Rows from block 3 of the text encoder, named by matrix and row number. Rows with one number belong to one attention dimension. Each number is 500 + 50 x the weight over its row's rms, rounded and kept within 0 to 999. All counts start at 0. Numbers have three digits each. After the name is the row's rms in percent of the matrix's.
# v: attention value (text_encoder.blocks.3.attn.v.weight, 128x128), inputs 0-63
# proj: attention output (text_encoder.blocks.3.attn.proj.weight, 128x128, transposed), outputs 0-63
v.12 098:527535526423496446468503470408455479483503421448585479488550503411566463554528462457523434517494434535431579509455478507489525447447467449537686559495554534536537532508492579561417446523429491
proj.12 096:566448455468469347562434526452520507528486451566673513500568467472515459537534545523510461444360469460517590507484474472509490487570510415542460504429422596500432557521524435498448418537454453
v.13 116:608501553426480382444519508531563458506564477523480525439430451476502448518470528470459416438561417486406507516425458470445568450538539506497535497559546557491536488453429448423411509506476462
proj.13 112:600437528448476375533530493533493472441564535535501576549505450460445480488507536500523431395433490555386525435520556472560548474514526507492428463479422555497491513500484508472434466543424435
v.14 108:543469457528488527594548437471482472441536509528505548545526526462482529461509485480535630432484474565556449445508587495527436484458448510525556524436566537504477482506481457477481444327391538
proj.14 111:470598501547518577603496520444568491429433513509531516484496499534507491487581574534529571448557479458631441440503503549482475500570451456521533419532510524520462510490472445469516569424457514
v.15 093:519462490568468659547506516429516505528534553554539447523414474536513490525549516477541543521401456498509482529533574500411507463396534468534524489482401404489470504556518471596525483428515480
proj.15 093:543416392610509566483434537499542498562458454570558557416558442553524458533444543565477480422524476514552504489512439460427491461520553476476494507506500503510371484472499483468543593456512553
v.16 104:507499558491447429451392501516542567606544452492557479437517521451456520436590490528506614621507460519490381526471519581496446593512523472532510401478539448498578466435436560484498509464408493
proj.16 112:508448627549487483605520523467550517487560495554566486486522581483439432403582526591494485524454513499499427429482470556503479592451510550502492416399518450522527444513377526524473525483523500
v.17 110:520524471477504458430475560424527501478486423541520419446545522558452515526562516499571505488479459489473602601419485543523543434531559475561619499503528441442496548462454533604531629546426477
proj.17 106:542495536421536533550468500457461490503622413572512416499499523464544511501432515502482463425431452487515577537478544537545501468434421506562481488482379482532553528490461500612478554539505453
v.18 104:505546476516469562490529492494613490477581485613386543473576508509440473520503584469526526483535467516497468518457546502509550489425570546562499498490477430424471533454518466446543629449467541
proj.18 106:518590492512487613504481529543474520475609378529453541527487491434529529546423537483524483446519451591535494385468594587531527457403511475469498520547438451475526461500513516499570564499509511
v.19 091:449478491485520557425442485520518528549480443532455500498570516522433477554531442452568561539397512543447572606453412597513440557454428461473507520467622532519557544442448498539534494461444367
proj.19 086:444523448493526464575495599424439542516468441560495529521520469490506427489474468523556559501407526553440573453493481568447487562454420413499503490550534551496571478493404473618470513533428478
v.20 067:527508475503483452491449456509537466485510545521411466477526545455537577492528425486588491551479430517482476489521512514509570484474599474576472458451483480406602496516496497635486585494450606
proj.20 068:498586578541458605537470518604534415566573438481521495557439482440517537458498479538478368432528503492507541454514479511564480470451483513538461525559444506489540611478495448488573539522524549
v.21 110:518516415549574635604566499482447524492470524526539476486479446588453533478466484441520513437363461481612473510547554506492456450533455554523526565471465448486425494587523380542532543511526464
proj.21 108:478528395513549601547507458440444515511401529516455472430514490635533497523392518461526572472529440462540489550566466517454525447536436439520532443571488457515448474571519475551552669451484545
v.22 116:450526460466469450497444404567580444498438620468449511503509505461498529483435486444443497552544540545502444440520520429540513492498550484531389541557371531471414514540597427500513424562559594
proj.22 112:468506544551477523461542492609518538557450544423460539514505438449423584544522413485456445509509562472509478499493476475577482426485514514455499585557510531388506499543590443458561484485557553
v.23 096:637527450472532509467525486480460462409492493514487464457519418574492487513509455478516451436480449431449521558505553526550503361575491550528600465455478453472491491513520460500456623515495491
proj.23 096:560503496461524454485532460468439453493507466545446441496468498562479516445390514425505497421481412467478600478508543558523553369540473564536529425541394452518443554575530519585492560535499479
v.24 087:436588475445481395437392440468496542466484424555548538573487553456452413559486554449500507436500511591525534535375448499523485584465524505551464494461576564467550479452499542520511430490471453
proj.24 084:512438499512507498545450533398527582410386505581568515525528464367492437515573589500514508443467558589572441546470620518580474558479556435536490481497475509469507437443453507523493454525500544
v.25 072:432482587493430551521493522486468526580549533464490525532499452437482507532548524504482527531425455521478498512429471612466518554473547448425555438538497475509529510470358553435395476497392590
proj.25 070:527497545539458496551427544518512477527529531528632591514560528516532504429456492481417509518431465497507491557469421515503548569484529480461455478422549520513487525479420504413448455480491491
v.26 112:518521483564510548526458492480526486505537486570607485462492478462501441514592519511543462616395431549630493526510552513480524509422526467549549434424485358476509453530549476617516523467463513
proj.26 111:533448510588505564518460526472537496530503418558626514431631518456523501526437520557401482485514475569615450504471476532521473497507529484501503442505479421513399497475469458480604524544562590
v.27 108:490527452427479483468468563460497452469428574483637463511520474414506525544503583491505503569470393525513521551424459449520522520419613444538571506485465513507550494545486505514523406558460588
proj.27 108:548442549486548550525487529459511400460477556527690563519514454447494510520403503502404394441415494488561564538407437470607479506477559508530534485410484551530522479502506476459533433482587575
v.28 118:464528490464496488521591544488480444433482543502537508493573659448493461438496609457532480499581465475520498483537401550564495535486488432502487549435550598515511477528454506411463455472520578
proj.28 117:460541476474508518537585513528489437394496509479573565559511544521492496454562510452586486444478496425588547456485398562564510555462546466491503550492477493530584511603514468431545404523578502
v.29 121:521478555476506511425470579475500465523482486453431454467502575467589532432624504531591514627507556465364543432552451582495533521506452420562519461495470495505534503522498597572460489505556441
proj.29 120:532436541568484455475499505556580474561525503503469497435520563532494432421651472532507478499441519418462554457543342467459431518516483568568501516454482510533500541546448473501420492542496504
v.30 110:416571569541491509469584494503446532468492431503562549559536525520470381518414504479446412428554521522493500559419450536497533556564460519406488480448593486507548507448426513407394586525461474
proj.30 110:468487476447516487450510496459365620429480480506517481535554543530467470495449514391499571551490458476563437659516627571528584589497542431426479482473529439483514470499492555455510455564489419
v.31 138:436605550537470477540551516512460445450399526495467562621469518458470455521420535419476389380522541578545560447441472465466550528520477511519452484474494513407418489528477437520461477508513524
proj.31 138:462499480509460552406501454551500569460410548471470549529541469481509543509519499386467552495557495482634478650500555484560530471542515423512464571556479472421449534459554445416559502544487493
v.32 089:525471458497609506474486505436514475438476429473511549495549547498509473581525443490628517502401472522552632515467411558543444463422453510522601520479553480537546554515499456649551455484464426
proj.32 087:461561423478645450549477545445482480478432436542521523515563476483585468501491510533525565463446451555555582463454437511529459506497392485564497449551412556530529545498462463627487489482472481
v.33 109:482574625498452405501511566527469513495445511399492460591516496556539455445499479514551406395609551490355509459464489546434502561572385546514518483537501491492522587466431564524464552512495420
proj.33 103:465442538464484423456536427526471583472478530488406432490468554544504448381632529465545495518509488441514483590589577510521494540540504527511417562440454436485491563492490520532479539568455375
v.34 089:421557462508528516519565499432474518428515561467523475600536547500562561499385481503481477435528443514502492550515521427495507527481545577441520605475468546547595532521461612497513502501553546
proj.34 086:411570401419595553432449509442469516484456519455537473569412479583527499574471512498557497519498500484515476585511574463482528564519541504439517596479490542517587560485552545459498439426494445
v.35 109:420509484497542418518484391531514546535500479464407517483575417548423503532451400538428524571439518522527550483590563511513466495610496561486521490530404411549483506575492507595479533595559536
proj.35 111:463542521486516414466475447492428574636562502475476412513547508528448519536431474479453566621515484579433449512533523517451490491532430474460554528589504465444485467496508498528467515574497465
v.36 073:563574480561528618447515506436539511450575545640554512482532529476505494547487584473501451525535389545566388478541591443580479489474505593545530522433391486508500443482525502536520511501535541
proj.36 076:542493441537563545466509462434498550434459482553507497448539487527519470556423548550523490523488464551596473375446473536503535445532566582466532435451409420484474467537512591526567560454574540
v.37 112:468512464459502587411515523494586473502530525474445470486587553482527594512515522467523546633592547481409471483484421480607508450446480510508488586520485588524488535449554573464502495558574488
proj.37 115:512549497465525506451520544488530484500556425467456508529450484492502509572505405495530451540395552408435592376460429507523493460428515581510525567431491561468600489567557519523459420456531514
v.38 084:458426497426587554497524492477444477464474512516555546471475517508494499536440504472470531517434548475550527489552420478471452502520454419408442589511527574574480485574465486487458363538555489
proj.38 089:449495380495577470467516491404475448500395585508548536500556459563484508530438495446531582551480527482429475541513428455447509522549449461491543551529538578505531464505513492461442406500459546
v.39 071:535600456501520525523553570480466462403497580458631493544481517444535523490430519432493470466524381511587448473426523443524522465449461549521573595491518534463516534522492505478522445513481584
proj.39 072:478518474475532593523481486426516373430415569463581494504439515542581537540474539509482428463445495433641482541468456465584523506512545483570511464391448493533514558526492488469522529424536515
v.40 115:626455571471576467451483511499489511453520443518451533448438390536504505547503511542505431480455526434432552491527480457481559403548479559463531439540497436519495470468483437486420572588514416
proj.40 114:608461536445510370429518410508498449501539468523419479484503509477486520470424497464484508497502436610361571448528544450501538446544476596542464467511447485509444528457540551557428461569421463
v.41 098:526442473517433548574579545520490552568523626479477492558419437551498570430457504509460580384487461483446388480498562491404493529478559518535481471511439489472562535544447476411524496426466609
proj.41 095:473548546535504673574521486532472452516456596438509523520390475612509501412491521522518474415543467422495428523577510464449520550473500573487467468482538524530494535509437533423490664366469525
v.42 134:487380504547536581601516502558473491576486507449474536498558481529512494494521444533495597502431490470497512450594522589472386522547365393450529481512544487556500505567485484503550442393540484
proj.42 137:461524494541491417567540557547495460589477524511532510525548514600465462460551503563543599525536468484462511447524354485380429572572437448432553445499603502519479485519468480483513517483454479
v.43 087:500546532539502604406502529455435516481405470499629496460564556505604537489532456482516492581464479454535417566570497472482465509483533492516509560398566511517569536454496533561555522533466510
proj.43 078:440515453496491540480467466386458446489452479509601450429469567535543481446446486450502442543444526427498519468530477549468532506406539461596505558439535494530521524529488527564567504486577553
v.44 123:518524532465471406512462405511517475469481470522511429506500505464588450495624568568493478451523557542477497471486514444491473477502574474545495455518516547431449504521600604569568429494546557
proj.44 119:551439571550430484549456511530614529520483514613541460448515515419540524515611586467459489475578496531517410549486523452543412437524517499543518462550488541520471482476468481479536502501523597
v.45 079:512516544547474528504495514500607519451567417612437558434519541501438530517467554380418559495498521510538443568519529516536531449568550466501494483496523460454419482391431452462542598443463475
proj.45 072:523515533504496496472523479474458529491575442522459484522549532492412547482433541445544572467483471615465445378494577615509553475416509486490526467509452460437518461490525530517558498509462444
v.46 097:553462514516441502492487517509500524544572475465558548489403443459617526475545479533427572570514465495495404519488523459435485582474549489450502509539587544556600505411395579413467459443441462
proj.46 102:539445514549469493568446539438569432480476561504589543477480530491507458441549548527476464479417586511420370458552525508489510588476603491517483480394588555555497499459434531434454479409442512
v.47 121:570547509498480420468512541492536506427439455491451527513565443490557546508532516498532484424495417484436481564433460555527473479564551500518582397443529470462646509434389501524534630505403557
proj.47 130:525550637450509541556497521541472414498538466555520479583444566486497482383480544474500446416490417490506569464484518537589500523464469553550476417459439480520559576479478542550541529478469464
v.48 096:553458469501588554428589522447498527492465474537499498521485455596462474490453537524439402429509495451487531515568445462476453437592359526460540469476463535501449475506472457452433540500602476
proj.48 097:540468425451472393406567450491470549501465471536485463472509462581491457582458493466611586530501464507401539499535473416387469425609525552471529482490479491477412490527559566541471519547470453
v.49 091:526508516491432464484482557477586537564539499563481518478438498476573532493531587523471434423518427490514463576460515431433509525397648478535481442548495523460595518437423511447589497434459544
proj.49 092:527502504492439542531463541543537420480544479533534590518413507424598496480542588574535441433541497646448478418455534448506509526434580538516456518452491514548531517413434548505525525430466535
v.50 078:574466587464501363549476593562512520518487542517553469554398437469522525490507544523454499449525459510445442449440510461441497529482527500493506434593447515544508474558455477529521403528556510
proj.50 072:537424606538506482502558452545520446476446681486506531516506505500482462419557559588371475485576453521485466575451505415550420519601494570524479419488534493519463484459429507506498470465488555
v.51 116:493489488590567481522500475507516515499485469513427555548528498471386555524470422506512546488421510560595513514478518504513450476408484601530471486471550442498500476475599424534575516452480489
proj.51 113:435658526489518539463484491492496537481548422448425485569457496453547520562494465545509567600569484635545527414473580515491502519426444478542538471577536462484500467444490507570528523487494496
v.52 111:496509477499504512470439571454477529498509573459527537439442500491434528565480469506550504563481464460541551452451534546575542476460575544549504491520394386505510510516462427551457507601424483
proj.52 114:520495520495607567464499437495468439452512518427448518477483512489542513438412425550423443495469493496590568487444427536557581518428490584551470524460439400501512546509466518586467513472579501
v.53 082:439586533451497517507554518504537466460473457595449556630555478440428442517469542467489451487517509562455548507370485538560490492452481529475476462463543548409468474514536527415489475471566531
proj.53 088:515511513495481487416489550502465543446512490557477566575548464431471520536484514431479574513515432593541520520359547515555509460499531488478577431508527514463473416461526512427473399564495547
v.54 070:472546479463488442400480523483542522482446508471416517481488559522490507554485500421502428521533583515482541445441450523549455522432423466574449582515537602520506558439515492569544396564573435
proj.54 067:458494447502515467434520472426483486478370524474445524475472465468553445473608499525580506541449619542496517394513501514476498494443498474603466588505451521439535513496459476596446483526491518
v.55 076:573530395457549493462529554427509487427540556503414494473471507513467630551471420473551484541477484489506589457505519509541600427444589582559549582539390499521525515511536513586478552609532531
proj.55 079:462591401468595569437456460487487414488533480400394502520424448484560545509445458534461430506477517498533631454473501504557566451462442545583477575544384539524531595517519486563414488496500511
v.56 081:512522591566507548429504505411602485495521410619487558476501536479483501516532594479493438536497526561570387547475501493453508459454499517571509478452460431465442507389464445504463553428490429
proj.56 090:553484476552484465399499477501524565483522405587501556417609513474530506544474522494527575534507478645502429386490518504442504456491579528490517499475442424469431477484487555539559508513471505
v.57 103:460524536498480518558517401583498465514451508499451449542609510500489496443499542501505526484560512506434406497558531457572478500567440483539435545445509558432479488546594498417550533486570531
proj.57 105:526521556512383486538566517581490552535552453534465440549445523533424522550534502433584489499530462465482530444534468519506461472495518448439553520519538468471532450559584483473610515531516516
v.58 116:439475623512461321536456510531508539568515458535503493546539508453419421470493557572504426538506472542474533457480465560454510601531487470473483393508503415501536495531437505494452479498470512
proj.58 121:511471607494486385502578482599475584512601503534564531543600532464425452451529505576475513547541437602498426517475515518491457623543498507408475458507512409477496463447433511474524449613530437
v.59 080:445569476540445442531454456515516523503480554417536512469507524496520474492455483410457533452531460568535418460473557492494500553522516460593555533497418494481482528519468479595525477460383587
proj.59 079:497493606554498602596487455490498572540422547443602446486499506525508486462574530485488463419450530393609403581579512541550475514504495487510455514455463484438490530532514443468582610407540489
v.60 112:608470463456570483505536476493460477428524476539619567463423473516555489539502494496481495420445458458573463534469501423479518424472577552531535542458578548552576476511497405453444465502447497
proj.60 110:541555486471521531584461446417467374421447552506542536449461484487572529525428563460452477428518474566492506480515536485543534491510516471596518439521513528593467503490470503520511511452468603
v.61 099:481520455420510491498508387496451508535502477462551475495577510447499468465554459552492499654430471493520550447524472507518475488516535473501554502432562534525535438546609625513468437540588604
proj.61 096:514490518526451429572438535426546496547514452563667487522540493479467493530512478490457456547445526470482488497476462511517482514492539468505541492484528549516468446542510470401425399595595596
v.62 118:418425520463521492538507517500469435503379511570473573524505507444458495551525579554560465527367500505538594539504406509498465570461537430460432524464533554466530520553451424456513372461484506
proj.62 123:471495475510510504468545550568485426481498538536553654514521451472512529474411454454499530484500472611458552467436364493489490543483506449491521546586566518543571479468477450488570414533517561
v.63 118:540543585455501330484430454536532469453478487420434564447472419404566537486514444460456474569511517566464481460532459495480497426560483471561536418576534476481500476457416502524464472548504517
proj.63 118:526475614536436352542497436482542426542497554488486480513529587470451511396589552463475528539459489592446437416561473489552496465509496488631489504467449489477444544466436463520465465524437528
v.64 094:523512625425470535475511510435449485495521532473521494443485545521528535620511481461484545484584577515467509467553443487464516481494576456515552508577495486436482455444460471477432415465464497
proj.64 101:443561503561520500555564508467513560435545507532585476533501531448608530574567453434506560562611557567546561561494494475458497481527521472512454531547446477468529533508480553435403480572565556
v.65 078:505574551438526470537422497518496493417471458600455545481471420460560468528442452543554554536537506501551408548622526492468500487574459487508383486504434512527531477516556564582531509537467408
proj.65 079:427519513580571471579406527486574460489504602509496508505453453532516512575497502583631513499449418488511485434504495459479499450496410523452409506565469561634537455593491526582508541521362527
v.66 097:454499495459545539368399489523576511439479479469431538498526542452458512492440557535469454574491522476511459656556571545439531464562478464475530412447560519588530545395476451502446481533551423
proj.66 098:465555550499560546441487491546556518465489606522448475433533525462484550571424546538529406433464474457509527483574507461424516472525559588456574459457451556546500483435480404500498527410483524
v.67 107:568502420600514584477404446525543418495525546444470489449529511462469505537480484497511498470538517540571509592490503584581454476492481531570503510469622551500458502471566475466564336532488535
proj.67 111:616478542563528523508457388591530430521477502525437520538448485456471552500439499523513472424513546513478529561615459532453527509433526581388508470426540479509492503425474511568538440491519417
v.68 113:563609489485474474557528472504448422581523491483572466589528537563527530434353521425524575532472502517558605429511490546602447505486473495489418538495424483520409500556522535523489464540474511
proj.68 117:611449542542413449515519420512488352573513562478473529499498414548541500438421549437533553561512502593540490504518499525570547502447470439500369438540449389512477531480508585561413522501392506
v.69 090:486593486528494568492434481505505470621534465389549495519491512461449536511478571468458552532475535553495539388446534438485538542447410444505467512521546463482540475378556458571512560487552521
proj.69 095:562410423498458455515504470597628498580501542530523532527533508500582471421515588420451493527519532558525486437511437480485476560510512427597499534557462514525482640486523508427463509478516526
v.70 094:499493506495514488437477505622494403490514476532531491462456529534549486425521457505470556447560483539463447441544506466548463462518475438441472492508479470585490589447523686481446423518464529
proj.70 091:542533579502546451469494543569391490484559437530494438480529449473475513631455445540525525417501441521414488456516497497515485485507533447463406597574511440506528458489422622531451476502459508
v.71 094:560468452538516622540505462512479449481570534537474496444493613537504475433548494431483492409483508460543515538566501525583477465529507590468497519470520577524456527627510527456527388479432513
proj.71 095:538483624525509541545471474581455401419562462600495503372468483516492496565424450395501584458543523501420509544532485504592489517539494574465450523507507488460490469497441611565577475516475527
v.72 128:515506464607565558377491445538529415569527496442506466501522458460432527512414490502444495459531503615523485430509504514502468475419371453521483475453553420606542481345509438537482419520526554
proj.72 130:565535509543560486369545429617554450561476516549487437552473453430503511461444540571472437440498514517482469550623455444479437458478536527468472507413478433593550523439467467477387450493520452
v.73 087:577586535559413530539457530453576506446440498465447505447502505460612517591428504406500540534483506514498484555484482601520500516560615550467578506557572505491466483512475416496468556529543432
proj.73 090:506536437556497582624488485483481488543489562429432462505457498608576473541480509465585496554463491524446586423526499517546567488574592591443545489556598519538425435518445460492415499461512529
v.74 084:469452514490502512513557537486529547413449566534477586480411513559565457584587476432508532537493560577472435531471428511476537518467562511493520482548481465480500514540510477504503469465480453
proj.74 080:431521436543515542603525617487501539395501487478512472532443468521547441587496422512567500543485441536401589400463466511468570531519443519546506490492496466513522398637447477556411505489507531
v.75 092:536524448544538553543427453493511550534484495426533539448522424491569521564547489541438455510515585516555530574417476599465520469539549533589528488420537583486502484424549379463609478485550467
proj.75 093:497490423541541541612415402508568565528462521495441553534508570535479548421521478545517561475537538464555603541578423527433590481518535540470526460430486588502521558490565448515507443456542425
v.76 099:550494555545587430502485478461528512451469487494503493482627398494569482534452473495587453553546537535568400527533457575545501527472420472486455434524488505494481448515585468531513520539450517
proj.76 095:477522473571592482455429465415562471530529576462522542509518455528546557492428468579611503480409466549552457491496546536537513545527517490462503451461456480602479434546557495529467477470393455
v.77 098:476459521528487516556536581520518572443474505581475570390406416410547509600633402553468566456481425485409441517505424508441529509465497547520561500567543499455632524529459458503525544473523477
proj.77 093:427551449508539575579508645471500609473481447515491527581355504467523414541604424557429456521516497424421514476461460476473451507497453569532543506437557595497542494607490463511530459474567482
v.78 095:455430507452556439440526510655535534427474525428500470483497455554586508533530523579513499443553566568431430556503465576503535432513520515498571437500527495404534578494506572484493503465570589
proj.78 093:483502496493545453428499555543456594434523525459544520510515521480477522500382447587498518391428457515441489494482474611505527500494555564449535548421434566457532528520484545520456537458534487
v.79 096:606408504518576476534424463566493487568500491464525422567463531513439431439531588530497461463488562484545472458409559477511579458463462491505437561475485557400516441503545496530489585470534554
proj.79 096:571379472484538489455386418574573470536519485490582538487553509511472446420474547444464517473432532484543442501469524576511498564478476411551553590489462584452540555479528550474574526519505542
v.80 094:448517488501585494428413482573520487500541492529607495542478466499476505461526419540473477489560536477530473534454495467525503481483366489547393485420471449594520566444605575442541387416471505
proj.80 084:484545541545547416459413446570567459487504461550475405478515511482416609534486506599522514417485497476474490521542430486462485458393464489491416515420455462588521503499472569518505469480424419
v.81 084:502502403670502497547574474508560445462503508547510498468540363484545573538409452508589490478495473583523479496482518563557386520435419498521455459490506539549511553511569489518532476573491523
proj.81 079:540459512595529488480500507478476433568503477416439567543390461517475484395463457603534474407435435500439460439550497524556435503471444534466461464446562497587484410523492456578538473467446437
v.82 102:508542503464496507435388521573535490530584538498542529556479571416398574582467514516491478512574519475518471492482509420435483482478431509419463479517516493529541560478448454451440488493613527
proj.82 101:492529545470509453461522420564545489481514565552535458495518555493480529544498630545427421506528541507524422571500476407490372425492555507467455575479494534484465546397452525447529562540559543
v.83 086:401583563439565517545489539489510601393481460551470490496490515513560467505459472496479568497506543395490493506543526458463522424519549518451521453528472466572644602635460526512435503428496444
proj.83 086:401572494491543447579487579498547541434463550570434406441496507580495488572502474484560522507473428453440544406493521463554452436504506556483442545490491491592505455588452541487433503463479526
v.84 072:519509525451531480529513523529461454486517586406482546582508487540485463426513603406510462533399547525548484458559565560533455524496524424434517590472438520501461458458480449503541581454575516
proj.84 068:559386572395518489475478463507462436487479556420474588539538491541491459427443558526507449532391546502554478516530538527513537519515467350453500496455470509438504436433551461474481519448503517
v.85 092:475483608392607476525560507471401528459444577524458560466466442541590456483522484534499546451482500492562466549645496525574478453543600483472571562496431476514487580517461513491453511477468475
proj.85 090:399543585447558492553523583427449510444490546525495543476478451468523497595488474543548561514539473439542542548557578479527519440541498488430479461441415509497512440502506492516416538515478527
v.86 099:541574591443410481465437488459441601401492409510470540486545459520552509566588515478518531612527476504334474428457478490432501507509522520478526520591533515521568522426418489482468524486443466
proj.86 102:499560479555515499536466525452509589446474458525557503515513523506529506562634455461534522542563488526499536412348412472412460487545548461577472528545568481529508568484482480380473485439581555
v.87 119:529502539443490434593618520436454539513404476538454477476526492549523428425478509515521514497406452437560544504531497524562484498552613543478552533451387533483424473565482503480488594500438473
proj.87 107:477458500451389540566478556387459448559468481418479519460451409570543453457521480420533547570501499428522542429518598577569605527515465507549519421513495472512462429524493467549496500507454527
v.88 102:506481493516485528555531457499522539433427541502438527503465485582543460579508515404515483513484537620531480541572504530462467494499549432575485499535545431545500424506522355586513447468519404
proj.88 096:470527496583550551551523551526535480408446510475479493567456496546518457510474455479580457495440482542473583503575443535434496433522494545403461459436549454566499447543483436556435516487492515
v.89 108:420509579379583430392486446506483480495542482487515463498580542502471469382470533580454482522515544471497539441507532413508493405524490439430472521497466538594560564501440487519450516491526555
proj.89 110:510531601452522381388474514477524507476543479587503514436598496454471537478527526541459501471468462461610447516485540445478453430469536425481414547471426482521528565409507502412464547477501526
v.90 130:428531540446502468439485548517484551419482505419478564454515420521614555547523505511523524573555499605396485533483478557527500527530564394532577473560596418522517555438482525493494487574540493
proj.90 131:479546451512512461480572589464418617486482518421473554588524509464498544545465454607528472459475456542502507492473427548425588506511575496428532466465506459491475535497516455477362504467555429
v.91 119:385537590445571446556419545532518637544555437477570438494519512491531559511501508538507436515556552443547516529506447416486557475586485447583489511505494469468508527567549536512532438567548496
proj.91 114:476524492513548400534459492520533538486520536565513509528625552522468661530498556503506556469588475540609522608477468499469525468459532453402407522509469475443444567492555584516535500573514511
v.92 098:396493511497581409498579517454472492424550495416496501550594449514556503382393530511506545539454504516494564498517535588609444469433505438540532453462460486568542572572525621508469447553494561
proj.92 099:541479551497511423385571541452430511517496486470407575488595434464432561444435474596515522447429424515557479524505573579536523522421503472430474386467439439512518523493576504539471482466448391
v.93 088:496471436576547482545509525587500453592455530462510423545447543532459434437499485462516445444491512496493446431487456413514571524486499478410476542526483458408498429598553515476534502511533508
proj.93 091:516411452430538437492491498569478494532489526506528499499505533561546406461392485423472546478483496525442353526534514539593471559529553452547523611542484480459506437559477564503495489548488556
v.94 099:521433415511488528549563540507470480578515532471502527508427595480433557476518489492459538454458434522473510494526497493560499546452519504527551572553502505424438493530428493387481471498557542
proj.94 103:547476558398454571479611517503391535491490454553483537488471536432489461528488530428360509502583563523505457645536566506535464518494527503497560476520521515350469530444491488513548500548561523
v.95 102:556557494552476517439505456468436412471561520513470491505584524537478480464460456473556458490545463499518517463538524500593423483466488550440496461482535517590462542513515566495453356571417551
proj.95 097:550571583558506426431561396507462403484528498541491470452523437498477556596426485484540527446522489508489457527542491464527428446517592528440428452507534374555462489413432568502447485536438478
v.96 113:459457429454469474509533543569498509479546436516484514511484531501470502389509478526439578406504454489371541388427531445528469478523520598499541531443483570492561562491432610475504518469546560
proj.96 108:511468531442443470486511509572425562462492373557446434467494480534459463489540479542415582418532466441423495450476484542509448452488533575507467566523567568457558579482437503497588475471580509
v.97 106:581562436580417532468412466516510435524571420547497451549579525499441512476392510446545509492588498502518541464465517453519438506499408573477401465444515556545462521478527577497488437537415541
proj.97 102:576476515572483476478452384586522391534536518542519420432551481563512561498485522431569552464544502552474461444501454520507423492513533544505399553596543461580487539442457578506579484537465537
v.98 074:435534556483491486446492544497510549469536479502495446567500433442456460478496546519464482510543564445499502433455492460341528471531489478495501521482472460500641426504430482547546584497594507
proj.98 069:417513390415553465458468487526573599502452546492513447559588534516465511417589560591487446537470514454557524486487466456455549432497461441428519551483546550494566498516564459377503486522538506
v.99 114:577544566460425469537457552500478509477475479558505525478452470491617481531557436466533594538555525523431422467439467496485536553559528561447484513567464496466464495482551610519521582534458440
proj.99 118:451479393557475483637435540497503510534520510445538476523466468589576473573519508485618547571494448530431535339385453495513574514557469473537475557643554533530475446597442549512462530498447534
v.100 078:482500495528464487504426551480447473559613449492585533426513512361495542549426439567434562459610500485441542493479432501440523502495477535559515457534489519512547496469467539485551470545572527
proj.100 083:509529482517512497550520509478502576543472491589466493557506547436498521478599539599440611508603518489541484606489450429457507428486512549458422499544520574486515602493561503464564476527524447
v.101 088:490546472480480575531347591542535539465570518480537567495469567412452628509498525459480528517508540487473471593492530449446540513522482495554499453500575551525493543500514477459501471509551482
proj.101 088:458499543465497542595522454559504557472493538569456420489575546568501534570475536502474497482494533520464497519549460485475473478527515565437518526530564630474492518482431426510587519498522556
v.102 103:465533443428450501485456462507462463476537453468516546581489566446444487429429520426465600630451455570520532497533541400508466531480473453437422509553499448590480521569470562473518480521507442
proj.102 096:568448557477458458455540547567412465505452500591465551479561480495475474534449571470471504560506435606523373529487460452509428460456512469496397495607532439577429502491458507545537594515464563
v.103 090:407568550532573512480545507474478495451456539420486439576599396479436534552472492571517418572436534509612486517553540417460480494469471383523484442529515421541523485531546494585462502523489536
proj.103 091:441528451505534418365585538488514548526485577490504524575586499475459501473466484522502388498439468553586416506571531460488424537448501395517500468471489388596495449503544444495405488529480489
v.104 096:533508548414490446456464512496463488489565429480493505476626531490523489368485534514470528500479478469423575471431549504567477535578532590453511500469475604536467556467473609492460648531446547
proj.104 101:512498532485409465469425519494460494556568454471499498397579439542514553502524501488497588504487482483528482401395500564528548523553568524556481497589498535541478584457499522459552522484531508
v.105 113:508446430633574534504492407444530536533435498512524416569546446484434476536506477562517396513458522510635476530420496462481515501448421549558427477457480486534465450522565397492538519449420504
proj.105 109:486503442539504506458411453504611472535442461528515490503479509491446470401523499459509481480489488456539469510552488481489471522457424483599512463441538446622495426521510438523524479496475470
v.106 090:548549501490458513480490459515469547458504503548482455616532472556346485513515505456505439549466442455488583507450525433473405454477489535463441594454485463547506522524444414468460480401469459
proj.106 094:567521539489445479475465482546497437486399464499475445501496488554440465472557536413472433547493567491479464532471407501487404447426513468573424505424587398612479483442442461476529514481529531
v.107 067:614456570402536492398347466506476544456530512504456534549568485496504509475499513507475535528536546399408532500444603440524531450532437525597536525464611514521549465463478473504543524486481499
proj.107 065:459531565490538499517425374546535509476419556485483371455545481502485534551519480583552531433494561423460532474508428492420530472485456569473584500436489598588603539461460448435507479487528485
v.108 130:503507490491504424469407486539518524471411441587491517471484420452590441495428415568520595521519476453483458531467453482482533489559458537482454462490504499540557535506529549497579581535479462
proj.108 130:430509450506530474552385520467527502557456529464462441511439486524507490511499469652608498501447421404452497389483482502477536444485466572466485532507513547633536452580480466541494525431422471
v.109 083:426480498404579377513472555513552484523513547575530556501466527425507511461427452505511577521503487429547506625582563497542525537517475439468457453479450474563489520603546511479498503500525460
proj.109 086:433485585421495480537493506462505450511456585487414506473492511461503568555447578614540432518452491442518493552557617489533508430426478519358523481462379596466452432510546497602553549505425465